python train.py --n_mels=40 --inner_norm=false --width=160 --init="torch_default" --muon_scale="spectral" --momentum=0.95 --batch_size=64
Rows from block 2, named by matrix and row number. Rows with one number belong to one neuron. Each number is 128 + 32 x the weight over its row's rms, rounded and kept within 0 to 255. All counts start at 0. Numbers have three digits each.
# gate: second MLP gate (model.blocks.2.mlp.gate.weight, 640x160), inputs 0-53
# fc1: second MLP up (model.blocks.2.mlp.fc1.weight, 640x160), inputs 0-53
# fc2: second MLP down (model.blocks.2.mlp.fc2.weight, 160x640, transposed), outputs 0-53
gate.513:099177159091137125168165115123110098181116087095107137124131104187117125110122133106149082122164135161084142102092100111130123121034109129170155197100118053125108
fc1.513:124091122163107125109110175129097181087138144144136108119102194070178146165134129133135143157144096115173114132153190119150110085144149128124137071150086128144126
fc2.513:135170111155162169157162176168117127109129107099151141229125135133130113146160115072097114127072128087150179168155139183137205167162125108129107122107083154097107
gate.514:115117138111123065212122149073061117138072160171131107147124119107139113088160094164139174123143098161150187095172105125162090120049168114156101126195132130149119
fc1.514:116079134112129041128119131089116044133129136134158126126097126116111119161124094147082104143113099189152142114093182158118066104095206197106141182130165155112095
fc2.514:178149136089163118144125138142154144156083128157091139066127174107064132168144116078147130130113101072121108149133201133083087142153185139113115243112139100137158
gate.515:123104146111146109160073124133101108163238145122090147081205096161062139080092109092083171200127124091100151059186108129153166147159102116077058149113091140142097
fc1.515:107126156106152101111154130150140174181127118128109118158123158166131119194132149191195119127088164128109147093139072118145109224159128143092141145142155073116107
fc2.515:151138145096111110110148127149108128152177052128074197082072111025156058121138103161149135086117147133091171146100090088143140187164184182086161111163101120100117
gate.516:055126188102209164103147188150162100154095199157085174130138085155139161155151098118129127156079151149107138107116181079100107195061122055115121136135069185129087
fc1.516:110149159060146166100109147187132114120105192121099133112165131204152136143127158174050167156050111092139088135071162093147079167087122118159186140157126134132157
fc2.516:150104138129108074147143113112150146037155119089088133145146132149090163156124105137111125105154134149122238181179176111161188140163136173123150151136123131149122
gate.517:118114137178133160153186165088138099085121080135100150166187136148086070111121147104177133186167137174158119120138132084101162115117129133152095165199165118124161
fc1.517:115145157157098178072164139042103149125156130120137164095161162130148113131083103147111075121189119165108143101199134137118081174156171092136126162135160143149125
fc2.517:167095186118151062124130122127146190074133083172111108106118103118069138119102117126156110110142140168098143151151139187154102101150163146143169086062127140096175
gate.518:142115159111120124190059134112126071128094129102142096104104155167150109171147139124163084049098096092143156101146089133165105054122138125091168188123100183094104
fc1.518:122116116141126177122155158130092136108158180130126070119165122147165145139138162173093108160088137155133211076126178101101088114134103116097119141107131155109144
fc2.518:141127204179183125094121107086127153155132120155086075058129206103092145084158157122122097085107109139086117092135114097137071114090118180126114104111174192144156
gate.519:127114152135140141090140155109124161137103126129061106097123055107134181053141123168140082169170189178098135125157134090156120113088174112124085143103132084112175
fc1.519:140149114088137096113145126122127144122099105124136124044086156195086152111083144153138125136129145143089164138074162167115086134189133036106113108117175133114100
fc2.519:073094090137147144119064129161152154080173122110157164071105130158079151079094181085081102106094147149137094144155184152072151116149101073126127148102090131110157
gate.520:114141147140145164148089152148163135128149161116146100148168161156087108083118120042113106110087094128177136091172113163186161162107120139095155176132088108092169
fc1.520:125164134081151139137140149135145095149097118121171125150158169115136154105107135131141100151037118111106154104126179151134112108182048135132094118074141162131171
fc2.520:180101131156126158097136112117130116166162098146078146105082137121102115138096177134161131064090114150097148113170166175176089126171103160146126101115148103116077
gate.521:111130126066120182168107156123184102126166203178184140110130153133109118108108108119159102132146099114130129132122152202097106143165127119123066144098091139130087
fc1.521:150123155155141101127152126117109142179086114095107140073116114162148118134122153075126185078131131142168088097147189181137139143139086103167126045076133116164149
fc2.521:172169125126120057164156111159096059135148125101140154152111119155109181126145153133121149091125143118097098101135169118193099090080094101114110144113150127123173
gate.522:101154141079121105196153104113085103135086190138093062121150208166188140165103162158123073110117050197139203137125122088160149129104129104098135161166095107099087
fc1.522:036115116167145128098121141129131097162188101116136156131123130169108079114124193081183092138136193118139174098076180085090173119115150143155154093138104140123185
fc2.522:148174077143127156153121129088138145118091117098159113148103185059141089162131137143131108113120136153053101160160144116130175141163113170151143079122137086169072
gate.523:119145132140140144102087142090138156072102137139126091109189118150155183133118100148106228099147085130122109145155124141090148149117092053130156135076125113122110
fc1.523:161089110164162141107115147147084129119129142113149130122084118143048119146107084150145134115143181143103079127082117107168126137121151155133089112092100114123089
fc2.523:121096111094182120139077162083121086124141157100136170143109132143092142144138078133164160075137157162139133151109123137059142126080145134135070136118148112091098
gate.524:073069133049130041101188143152095111145173113184134138098117191110090113141119098111080170163126124090117106121158145113141196086105113094113149141173102149140084
fc1.524:140119125092162080110113087190115136110136133123125170128161126156105127138078163206138123149064080104149133160141135106118157153163093162143123095167145124154158
fc2.524:153099148099116091130125102102155142173119104093080123161078174159118145129124113168128136088142134143134149117151139129101137142150141207104147091118120172135093
gate.525:209109121106167191147137147115123133127123137092066134113131198141144074099136088147099114096120124137108128129122131122100133122135158210181124111122134165086153
fc1.525:170113109158094111222119118125162115189124138141145133086069072145149150112082173109151164200139107142157115150191147124147060086078119104131127106133075129162110
fc2.525:105138071123139136198073154086167155148123157096115124194061144090140102115099107201066133119110120132068160133157118171087121160135101113159086080097135162137122
gate.526:116171146101115044098138133143142146128169079087081120139138101144145085117107068105135104171087141156144155083103170146111167168143136153131170104122163159136121
fc1.526:050135129110140139136189200140121152140114128098129169067131152093161090102121105089141193129121112170143086135104088059145150154171130087105119121101115133109187
fc2.526:109109102153090169133108078124100125154148103164138136063154157118112134065127088151097138088100104133192054142157137131107149078123110157160135156226111142168106
gate.527:111203137125149123106164134114117079122133147169116142105176151088107097128096101111129110169108123161165172117135137098092174141124098137159155170164126095126110
fc1.527:072096070068158063099112155133151134100128136152116122114147138079144102112105153133115143141173146110151124124131128123100114084098116160067106158157102118182143
fc2.527:091087110107127118147151120113157119062165136107161094146150089175142089127151063141138154062186147099132103163116132133157150112081072086189092066163123191118115
gate.528:101098086180136113143107147051127208062098120180171106065141131144082089105157141158166098166179160119189098168170102099103169155116093057139133112154126101155146
fc1.528:103136117126120217167133173110108130105155153106139131153157104181111079117186113109077095118082107114127104173123124143186065127124094173120187133187126124150091
fc2.528:114131177088135162185132161115127114152151110115179145173119112123093088091161085146169135107141160132129152083111143114102114129100142092148155076167118102142147
gate.529:165150188102124120167145121125067128136119158148101157140169147147078151128139164119073129143178110114122169111138104107197111111111186142093166140120117098152212
fc1.529:133086118112154153067137132128103110095117063115209157096082138117125183093142101097120097116145197160159125085151139170119126117134119142119126121170102168145106
fc2.529:136113130157143124114084135196200125146144168199115116088180110108128107117151141124114176180138101136097148173129149074135158101136156178122160144121168140108135
gate.530:114110132102159144154171158081152123118156120136097105120101108187124145102180145122098096101158115159133160153164102108118107123101149087178200121128129103167126
fc1.530:102170176096148155082173082147097126089171132106128164151116177117105134073119133135126115106110151140208108114184114140118084198117131131135163094144141100167169
fc2.530:104158149050132130073146113091042110120147106122092169130105140141073118184175127096149085108123134178118144135166175044157133116154109136171190100132104139127151
gate.531:125159152155132170148108155111105144160093117137178153123130100113166122116091079178116119141237101094159124139184130108101053164112151126117082132109164141190120
fc1.531:090147122085090107142131139128192149189091144104110131141141137124155117155087153121162100187070124132145120124088101148148174092212131155159145123111117095097148
fc2.531:121102110127144182126148129175140101127093140109160118178095145150147210122148134144150139099148114125184160164097098069127132103099144178078157178132192175141088
gate.532:089127118131115128114118100075072173056132125156150100134089184112153147069176097080141181155113135117175126095135103123128117097092163100099138123102109165132072
fc1.532:142103091235130172113175114117087082118155099143150112094160137155075193133126063112131112167066109110125102088104112148103139187147153153156131180142124117140151
fc2.532:156135106105157087137184128134161072128115131136171130166060113160090085146051148088106123146123180160155174115148139131127073139142104108130088138126105056109110
gate.533:148110185104161127146158131111194126111143141155101110096122146205091071171137087127162129126145112077112137098103052128149093166141142152117165114178162136142121
fc1.533:155152127091158170144126085109173149155157112131155141154155127118154156077120116145122127151170110139128135189172054159121161096193135093112134116161104115096139
fc2.533:152133115138156106134185152155159123074159104099125153152174113129116104141152062095090132110146172130070115129187086095162114178155108169154148106106128123109110
gate.534:107110119121188142062118097130131133145161096126125148131134126177104164144136106079189106125118175066110090144075165156167156133083132084134116145173105143167168
fc1.534:202115072076103103186179144105127138062099141129143091193124134088179118146133163133096145145160135098110088148133082113138069132122154127108099108164209106091144
fc2.534:155104086113123188090100060102118126117148094069169165160129112145143161096090053121113128121167073126108081135072129103091181134153130164107114146128126145128168
gate.535:101091135128106091085139109112120074167133163163099155188183146133102117117117066170182081104096108115210170131135154108119193102125161060169129146132116165104151
fc1.535:108132077130126141116123174093110126150139107110162131119072113109131146131135134141130145133118219154105083108127059133098102143191127224063084138113108130148090
fc2.535:092071111189122109069147113088112109117141127160154148197066137139079097142126121092198133113121064138115167119164134142104138148164082080137120167100120125150111
gate.536:129141122133119162120129168101168116135121127174135139136070118170089123113115097148086088126070154087151085139104179152222133119143131120105152119102123154181115
fc1.536:189150101118158164113146190123130065079134168177072147147150129074100111139202155157133118140106152099098073072158111147150109162181193086169124115125127105178118
fc2.536:083135162133169103168114101138147154095118100107138187076129082088123144225179132130075092147068141111123143170131130146160164120150102129165101148095196096064104
gate.537:133125129149130139176125168182155068149142091161097154100146084118133111096149119100151104136101142148088110111096145104114123116081194131148088182086143121130180
fc1.537:081087117113116135140064040137089103123132145150133104115090147188168102125170109170145128143171144171147113141193073127142155108112127143184141098136104116124113
fc2.537:106192089093112165155101188189079118134143142114115127165152055126110118149116156148118096125150164146161132173103143142086154125139068181124121154106135116126122
gate.538:137151123183066100192142129105109131088075127146122127089145108156107088190144104167120106152142106168071160135111074128112141094098125134128148104080144157097176
fc1.538:093146126130110090106097099167118093215082120154106155106068075158105156170156110126123143165136125201101099135140097107120179055152150108070118081104179196105157
fc2.538:122116102154110120042131098127118122082156103124143156132086087149047125094122140124083080109149092104173114101172093090104183099113115116116112142171157108202134
gate.539:128110170052148089113159128044114121165142153137108135112063184164151092138136172107086102149111112132104082137086098155130113181115096114135153187108130101101131
fc1.539:094100124140109151142165143167171125122169186114162154082138065079110128092128154152156125073085096155108156104068094147178179116147151101118108123084204095104122
fc2.539:153130153160138165112177113150142156142158114118127203134133130173158072069129162124116104133077182112132176068143135145157162127096125126148123186100162114117068
gate.540:137111157169145095175124197068105086127070169118104111165105134104092071155162099120120140144107127167166113135150099074137126098154131176133112147187157121126090
fc1.540:113069178119127129118130136147143188099183146143104084149111122163143216100124138098165151136084053164188123115156118085158078155131133149106121191180106117113130
fc2.540:166119142156089138170133137148173093178129092138116092175197120142150133164175142186106112069106125154157134125117158145161115142154118124116119134078132135085114
gate.541:127160151103124168155166113145046124120122161146096160137109081138105135211181124151142147150139106171157131145128118105124109075084138104088105089062155142095099
fc1.541:105160154050116170129118166146080116166128161083194166152104191114113061141094129164142173172059130119113128114075135106110080107156173063172132132104111102127107
fc2.541:135117069101137105128141119174171063151166162114165156156123158119112129135196123135127147162173079113083092114091108162172106174071126143205125093113085085129147
gate.542:108220173173158137150115083128175182104150124151140121128083095164120138140123156144083185125174145091125159110123123141121113105120139159065139111090214145064190
fc1.542:118102096102108187137127145175164132094095150105127115128129149091114157132134109085113086166071091133111104134133124158158164175199090108157190084090082150185138
fc2.542:144120142141083155155129104176133094119145110083116155129183115163073161133158130145108100114128123056143133106145199148191144093126146136076116189121182098162115
gate.543:186135173100088171096114162110191071178130114205113167072143109091155071151151136080129124138117120156126154153188114082047157155119091158119099145153112103126180
fc1.543:143046110076174157113108160083155100150149169069118086155126098131147148137108143106148125100194123163111147127112186106145118163135164117129129127249129100174138
fc2.543:160114121132135096082105110167126164096136128159106117147153116107108058095145111098157178111118142057151162106165198128124178151100177079158162106181130150138154
gate.544:126173140103172082070125092090107156204113128149100103062147127122154115147144163124124115071115156143176120127093174103132136125076168160156132091163156141126167
fc1.544:153131109168133147124186101165144130108090114130122160174138157068101138138129050150211090161142146129095126113121069134100198114116122135133151190108090148119138
fc2.544:087131125213167100118081131170106154145082144075122111090145101170137109136087124170149144150126180128130184097138089156072180142089103153139112100157132128133130
gate.545:147126118125137131134135123117096129125045137166113112086160172172136121089167156138105147147149112119092142107146161143123095110098131086185159096215139097162121
fc1.545:153151059121090135103087108146165184104171129135106172083148132131055154143204101050152178122108110156127090130140182105109089100119143144080129161140133077073139
fc2.545:137107099147126106144102140186157134176132080102082175127135156075123144132114075123193125142119162078199112142133113139159093173140183141116132179139171093145141
gate.546:114109078151174060161076122112138119112125127084197100127121130155143077038101113112096133172124077106169102102143122064096102163105122048093150105126136125097109
fc1.546:128107174119137143116217105102140133111102135184142040144157087102105142187061115077108084142151111188075161104074152143153116123139145138165190134183093079120158
fc2.546:120135117049147107146143099128087136106138092127140131093134106107175123099183116150089091144201131118144129143072142106112137135126144170140172085089148116164165
gate.547:143136120146110162113140136160159130082115100144170117133123123133184156167093104095121163126098096081086145177182131084188119130055082142113168122166123134088120
fc1.547:152142086123148139141153077137120105105110111129183102144176145128156135203073177176138158084110140129134131059132098142167093135074078147078129152114120127071099
fc2.547:150134168054151136096162133148107140082128124103131169104134137133147157179127136148188098078101104134157166083156092148124151129157064152154169126132137131176150
gate.548:116076140136160112111142173176165103074123142162094136099104071105118070141091155162134063182090066117131125119121117207158197124091128137171121124141154093156144
fc1.548:145162134099087144156118131165115134113107143130119134104124138143210123149120141141134149157188170046141136142147115089161112094090112135092209132128109139054123
fc2.548:117177114166108126120103150154146126094121108094132154097142107151174098154124048178151144152112097109184144125135137052131125123145191113080179107146088127118088
gate.549:145088168114135170106182079150163117102092218114117193143104132122096097106138101072170092087094114141123156129121109109142116080095128166111100146107156157105139
fc1.549:122112118131073158111099119155114112105121114181141167102096100124193152164111074146176092091107078154182156113183157146113103177126094102137125145159173131126130
fc2.549:118067145107128117141115149146122114114112141200113175092097165099138101113154122138117149145146132125148120094121149114146144053155128178134122114105103118046152
gate.550:096120100110123135146094137094059138129150189160081077117124135143100140188115060126090135073118130132141133057128128212120089082149122166129135186137149112111086
fc1.550:072215179146104099130158151165147140154129126166132185146115119111117115112144073202186168135165136131119192066110142087167131115153119090147121131071109113135080
fc2.550:141065116197126159119148102104126130060187161112143109194124106067157121155088145109185054125136105126160175162134131134147093085161167153134144121110133112085155
gate.551:120121154066172108083119133121095146121160145142107134153152115069137097126112143090122144123161127181158120104097116163147078122099105079118137168179118115110165
fc1.551:138129158136133150087172106119111105142082120105075189119103093169096136118092098147131110117111151088094158131162151058151154109151111203170136110038119112153113
fc2.551:158182119076116092131144051104081090118161183134088170168075116139142148105136147112173178138178141104078133161157090107148170139115084145156193042112145154173154
gate.552:126092072132104122121137119110167115110151116097116149134161178122105155138184084149133133114088089132090149123173115171190149077050130110089148124199178186157141
fc1.552:107105091122064108118163123171118119166119110123080207136134167139151118195155123199142139151114126182099147073103194091186118139115134118096161055141183103167175
fc2.552:102123120109111109115155128140124149125124182113121117120151164123143088187109110148124119109159151173088169115076124180216128076084109117172119154117147095129169
gate.553:127097110119103139094162082150104146158113080172109130182158170130060059137168128158179103168143110176140124140111094053143105126069186128127125163164167129124106
fc1.553:125113145110134105121128201144122194191155095129069098187070121112132081178144182152169113158133169088097100133103122144176133117122165144094149119113128127126112
fc2.553:140153193085139118102149125131131117167138094123201082104120157077144156097117142163091123121076135131117110137124170124073106091128082038132093166190109123158151
gate.554:126093115128142154135122105101135163125141075151183130111094093174084149092135156087106172171180119061166138073173137081154077162106110148104176105100114100095111
fc1.554:117118150124080103159137082132137175104111122098167114153105151154098154148147130139114113143109086110157124097073118178152150108105144113128171134127083136228135
fc2.554:100146106159164138099104126169183111142126147159125169112123184151134138157142119139126154163109154109112136114121181143162157096178121100113188119116144140179164
gate.555:186171139149095173143149191115177096099139099142106199094188125119135108095107140097132125115103139129116101100177113161115068092168125086080074150100160140212112
fc1.555:129144132151135100131095111126126128127133156113100129113201120157119074116067082134115101159102127099134111134127114130161133154182083157137199137148111076153144
fc2.555:036173151162153089126186152121136131153081077153145164137156110124142181141147096134181140125154128078128144135156134164200150140122113140092125075082138142110113
gate.556:135137090093122119097078117172141155094099109155117128147169185142141101118152077127120112133125106135053086137135142118178098096088122117109142129116137201158134
fc1.556:052146198087135078187118150095108115122141156154104097160072117092128121076128106118123095127129147137162145133144076085095116164114101113178134128155151112121157
fc2.556:132175159122197163067133123095085126198135175137088146135124156155095112094129130086148076163105125103170140137106186080157126091153054126161113097180185129135170
gate.557:141157129090114082123153089127170131075163185162177158181096080124053085137127107177112143081042091106110148200124133143158105125090110108134094124165128177099141
fc1.557:182135118138143085176200093125166072121136159110167133156173078125124135115147156133100127079096126119108112203121153158131131108132108143129212124134114153093095
fc2.557:123141083139142097134134120142143149100089132096139105150131125147113171108106150168154085130130083161139066100155149189086112083104114195124124100100173176102109
gate.558:174164148159151102087132120126127063164094097142135140128122123173123141126123101152109066131152140128151143103115144150137065143112103116140139163078139125163155
fc1.558:119137116160131081109148165114128101152086183125121212135102117167146118118092149151109118111155140147134130054146122111138102154136059155116172155118134078165126
fc2.558:146107142125156125196104095074157180148147159122121145125074129153176178118138113132133151121117132157069163135149164076115167119102062112078077120173148079134105
gate.559:096110170150152163140143149089161088134137132104114123134096120127140097148111066136099072091089166159151146148103108117120111098121072144102110097131157117117119
fc1.559:091176108083122125089100163149115128114144137113128132107107108115141092103141111131098182100110111095223098105102191098112136167133149184138159140140087061128073
fc2.559:021125134130155086181157125141134147057133155160177151106112146113162161112193146139110141131109110074188158180120129153200146182104178168173186160087113131094108
gate.560:199135073140142130165226146100130093145140106125113123131152112145123095169174145108118083094113150107106119137141179116126130119122099147138090089101129103149064
fc1.560:121100149108166116107117125134115162084141113087142071096094165148136129123158139087126114112129076168144154135109115113102173175101120161150099097127122188118093
fc2.560:168147146105167139128141137157128074166108063126133082041043136130103134070161156065155159104147172127163124095088175152158144109119127117090066135159152144107092
gate.561:108157099107108083127152155116107172100082188153096107135152127134154126121110090113122115138136126084118126110142119157112152109120102121168132116156131095192103
fc1.561:113174100149150102137134146088105128125112147112194166117194099141184164124161095063144143140134133117115135135136163171127209136149089138130108190137059099145119
fc2.561:111196168177116059177085094102128140138123127096102112076195088171157090162139118133144094129120145131101142131149158120157100134122115105138181113114134096153115
gate.562:070125114129128106132110129178158130150156059165155093087134097127102141130148055170092154162062141129160089130128175184117086174125175183140062159097128128108155
fc1.562:151155093151103092179142186171131140129101121113156124114130128126105118141120112107177104161114120141190066118131184109122116122092096151205157130151168145117118
fc2.562:129141070173107166104116128140133104125121156109151113156103139036183118134085155165185185119103152107127162126166086107185105087158140130107150127132167123080096
gate.563:058173147177183123071165161133140156185124082110121171152184140126128109128105189134121135097084102153106065097184065167163124140093171093151130151081141119132129
fc1.563:117109150184146094096125167123164163137195084112073120077124113121091169117099204068111121157128193079103071082151122136133165119146164100112115147132091152137131
fc2.563:125119170182062111177151132144095053094097104150100132141092098142088192170116132140081160179169132106122139090154099076113089100126136116158110208164152141106071
gate.564:142125135105162064115119173114103090140173145098165162116152163067098160105152117144042122140128161106119104130164148107148118108099076116151029162116152102139076
fc1.564:070150132124115184176171177125122108115073147128147128144110131128091101130160162101065105149070072092126043120179151099127117168083142054155116138128171122111098
fc2.564:191080135119130159175133143180162117122162128166164097113101115165159082130072168113081103126098087112149160112084069135125171128142084153077148156161125159074172
gate.565:123159075044122142153138087116141194175147132156110115164103157100103132132149111112150111123137090135145128157193057058152071151167192127149164174151107102150103
fc1.565:215082145070174110137155116131087099143050075159136121088065110151082189156148137102143164147142151161136176140122147109075135123084140146098111168164110146160100
fc2.565:128106075128176079177069160116117127111125114059160202109102115100133149117078132137103112122164161143074130146131137185129144171128147168185159136128102129102144
gate.566:162185178128127065133085159111147136100160071156107115112107090131144123075116098075164107199090130172149110086170107157108105083214101073171138176122147228097115
fc1.566:194089141126148153206091130143056101130076095108066122174111133121122126105146091126106112195124161041119113153159112166182103148099127112141135127071103153123134
fc2.566:186108122141164178173140119100136125130144140102104107211176089115119073171130093143110106186148100090121080140158077143149140113149170124103091150108090113111162
gate.567:130146158138146061078162134103115114156096162132134127170151097135120168160172175211137121193110149103104135154124114127159099128136099133066101060149111162149085
fc1.567:168189185114113075069107085106107112132181108122131084170139138119164141117118172120156118168169160069099114118163087130170050156135083118066095132084142182120158
fc2.567:081168140091167069118098106105111093186150106177169163089111143136193101148141163101209083131104169039072176149178086108135095111149112150129112159117042108112158
gate.568:176135169063112131134191089100065094120156093106090187106190151169131180091099132135090120098105121124122152079145102075195164135115146127130117112092140136096143
fc1.568:143136124136120085111101165086156138134094116134120115116048150087095145141129122151125176146199077156120147101100198165079163114224109107168106115122166121093106
fc2.568:100133110105146132144059120174136133094138192135106190129076120076171093086128166143067163143120135185142114147165099131154150170147163092178095149135147101112118
gate.569:104117107136098071100186232108107099119118177113140132140126140112129136122108130154137124085173077146112135109179176140187136125189157152138168171082120063073125
fc1.569:122120044136182161156119095111175111056120130162063118145128172078129101147135161176201152096160081129118165088065101144152096161164143099090156102098142136151177
fc2.569:121164156127139103193104135102129145188139124128055138076086120117072152123124127107167100143192136166122143131045115100166111190079067081128132141067088082098119
gate.570:170145170123137100120108117104157109117104134111098135161115086110158083111143182099153152096110123190157157160157127122189136145164116107111109114135107099139158
fc1.570:115067136172161109105142151130153124161168137203143116104080112063190087130139150139145131106084077176140185132170146157147117171111112085128192086134130087152152
fc2.570:152110067081104090168199161098105154140155156180147133135144117119175102162154087151113128089148129170129122089183124105116107162140098080120198077153129138121141
gate.571:143090128133119149126085104198137125098092156168133120139121107082148104155118088098158167104137147190091124124142093140130104061102092093149123179183150190111090
fc1.571:119161167114138140084142089141113198085167094065172135163151118095139110096156125111160199119118065174142119192160132217115106090162139094131105160108162116124080
fc2.571:140081149085206138088161085174087152138128118147090138143124209167112127138175146142115144160124106152183104146129131149129079161108102099174089079144108122144135
gate.572:082064123127139093180102123167079077108088148146141130185166117153177151068150054143105159122137109160135103090164100069091080173117133083126089153105142124102121
fc1.572:116109109067173187151159106149117073139125132080189131123169140197084076116139126114120140112089130144159107129136073114155089127131124133106151141065127125081120
fc2.572:124160162126130114164124076184092103096115132104120128086112134176122098144172174101127106114136129104125133132161172146079097051120111149118150119135103144107131
gate.573:062138123104172143078074171141128164091129197162149104117137114158165104149157095191156123161219084160101129137100104183112103168103119108182133099126155163164128
fc1.573:111140123097158148101112090125154197049116192123100058135146098161151158112138111126138170170131106130168099164088156146156130149097128126109167128162072110142089
fc2.573:086118181189163124084074126137133116062150182129097099095165126196126124147167086109105155138176151122147149126063150100129186173091144174131131153185151128144083
gate.574:196145160154151142129139149155123116103099197161134088130155146117143076149120152165118110085114074071170185123174160126191134129161069095138125162086144114178105
fc1.574:143121101152151147127138120154109167146156141099100059143137104141184113210170080112113102088174092135103209115174137142191150107103122101099105185066150118138086
fc2.574:158097069099101114124169147065114104148157119096152103115100130157133168177135141148147133133094068115127110048159067148126157058088102113164157137117143071142129
gate.575:076143182108033117141127124142101150140182154165129124164143103117089108064111102132105099119206092107135091096121142146139117121070117088086161225088126072120146
fc1.575:123086106091157139090084177123113111109133134136073153170177111106134107148151104143117109085119150148112132127115166119082127137128146123122100110104157164084109
fc2.575:151178105140133179112122129164137102130161156148107036152117130080143143148115077111101170104156110115168170096129079112158095077170105110124094116156152122077157
gate.576:075127156132122175208122133121148114060058148199148133089135160073133115089120133106089118121150133155095094127136153142171097135137146054162125157170084096133122
fc1.576:152139080140117191134114181185122125161182163163134080095107133117060146082161079177113150134119168118083160123182122140151151108139153033108157117157099090142133
fc2.576:134197107170089175124119194154111093130168142134081065164151102119115118133113136104148156140104123158121127151140111112181062103136104086138145093156115141091118
gate.577:149103131093153178177165158104147091177088091194141089136056112122087158125149126106153166141196065136093144070131193119133170104158149124157149169133132087082197
fc1.577:135097115131130128090139146096112204113103129138131123161197136172202141101099144093120114113134109123137125137119095170176081182204113131094125100091205065121093
fc2.577:129087115124112119140213076038183124131150067125147106129157104106142110131112077095127120145130107164147087086115187126196164179144156094127137153112143143113146
gate.578:142119139119102100121118114093112124109106157191099117149117139140127113151078119107104131123093084088144140095120180163136095136121167139101033169120064203126105
fc1.578:132106113114142115140130140117158205161112053077109131079126136079107082109095152097183089112159135166083112178092114096061171082158128125090156158172125112122138
fc2.578:117180159155160140123125118142148086075081101138118083102159161097158177180148174155106133142122129111099115131100196119120125157203095129092111127155098152113127
gate.579:150073164116165092138108151169086094078136119165129144151119158158166104161101139087159135100082060101104106061130126102152129167105138223089117143102127179121127
fc1.579:164079153140102122131133136154077096071122091157127115132136165138148081174123167083157097088107121129079105083114123108147121169163142197167111110106117159136127
fc2.579:113089130092122114137116133172131153130123078107216042155132124088129111186103120061141120133131179152095159113068117114126099083115173117127111141104161100119101
gate.580:108137119141079123162153104168101135178149126202171131126166146122110160144174135147107174129114112163106116115162118089099126146124093149094135158102118117159145
fc1.580:086107120121174120132164120112155141177148105172105178156155142087109117156139124132076123160090180135101109071112080170124148111147197188106152105127155171160105
fc2.580:104110082164193105114123057168114092151167217125144068089130136085183120170161145155096126106126144122100112160147155127154097089051123122120200085163146115145148
gate.581:099159082138188108127105157090190144121130075166091136118153073185098148173161139083192141096145162106147125141083133127084149130075180012138149172099110143180136
fc1.581:128143079178139107092157129174120144110112113124128105131186115156186087111125097075123106183151135060128127135154122156103192127178131109121063108161152099156122
fc2.581:154156124110110070173080161117125135123128149127125153121174138124146114156134084134121126072160188123098067097105088173083109161155118117110156095141083166117122
gate.582:108102142107112148123215172135151097126163156180100129164159103066108096123101077096097087121054120118103089119079168145085131129104174133151170172035138121090117
fc1.582:117137159095087165092101065147097118137097154169042162111121078090108144156080109175187118126147139127178086106199151053118090101090081181131104109139132113125148
fc2.582:124138119130120123189143064104091139088119148061123148125159149160204118115084094141106149129131130106128158144139093083087091182109031126143135083075094185157126
gate.583:157173165132207112082064119092148112101134168147177143107128086118089075084140086188106157181182129112130130131176141166140102114142168141087095164116145111100140
fc1.583:154159096153172067128090150111130119145148138169120119100082080126163122075147145155075161095162140102145088141099139134132176169093194159106095118126164124127142
fc2.583:117156132140135130096152144136127103140084142227105121131096104103131176123163144127102083133212123146037160159137124146127138117119075101174079104138085079097106
gate.584:144128104101183080067150102156160155106174097139038087081089154115167121105148142131160127129156159127124129146112118145134151159163117128111112094107155159129098
fc1.584:161142087123174111094193111183112134100171075100055109076125125091141130170171097159141106164137171146127151137136140126115172152126095146079085083111177143138144
fc2.584:175136113130136187150080083174127148149179167137160096166107120122152071096117127140115084179086102130131176146118133126143151099097109126152105124135130150158121
gate.585:133104148090153137100167094186154092117136117113070146021136113158116099177106123126147129162129127175077087101154120147052107139109121152125117169108123113157170
fc1.585:091135101157116116154090175129178167115169082181081149088115130132104130179046143100097207095158153155144120160192097170127116129128150082089115104091162122172106
fc2.585:112105129154153114110136171142152164142133148106156140137097185108078120090086144134151129130076119099113196123166064086081123098102154114126103140121143158192117
gate.586:152135110096111132121150134137190108100127141124128109134116096107126087106131138139120103127091114169162169097138159096151148076098222111122143125127130157095113
fc1.586:060138081114104127075101081111217117162129178095131099175115145146090077135185121130105170108102106185115117131117100141124092122104150106164182170152131114113138
fc2.586:131128144123143127141157145117159171204127170147137102072082068108145089193119127130115122162118140096163117152141054112143075158101163115123101125127129113153142
gate.587:146126111122118092141181197102128124090097121134099152168103119079120155090119106165188090172161128134200140165133157114133102145114053159147096205133073101130140
fc1.587:158107088108148125113148094107173142146130102122158134053117090187178156124098107105084142150097124223104194122151123118121145122117165141057116115100154130062120
fc2.587:160127126132199131167140178108132095166131117128148163154135131140167136115107102126144136164130147152135151172114115161059112096134131136145081066106138137046175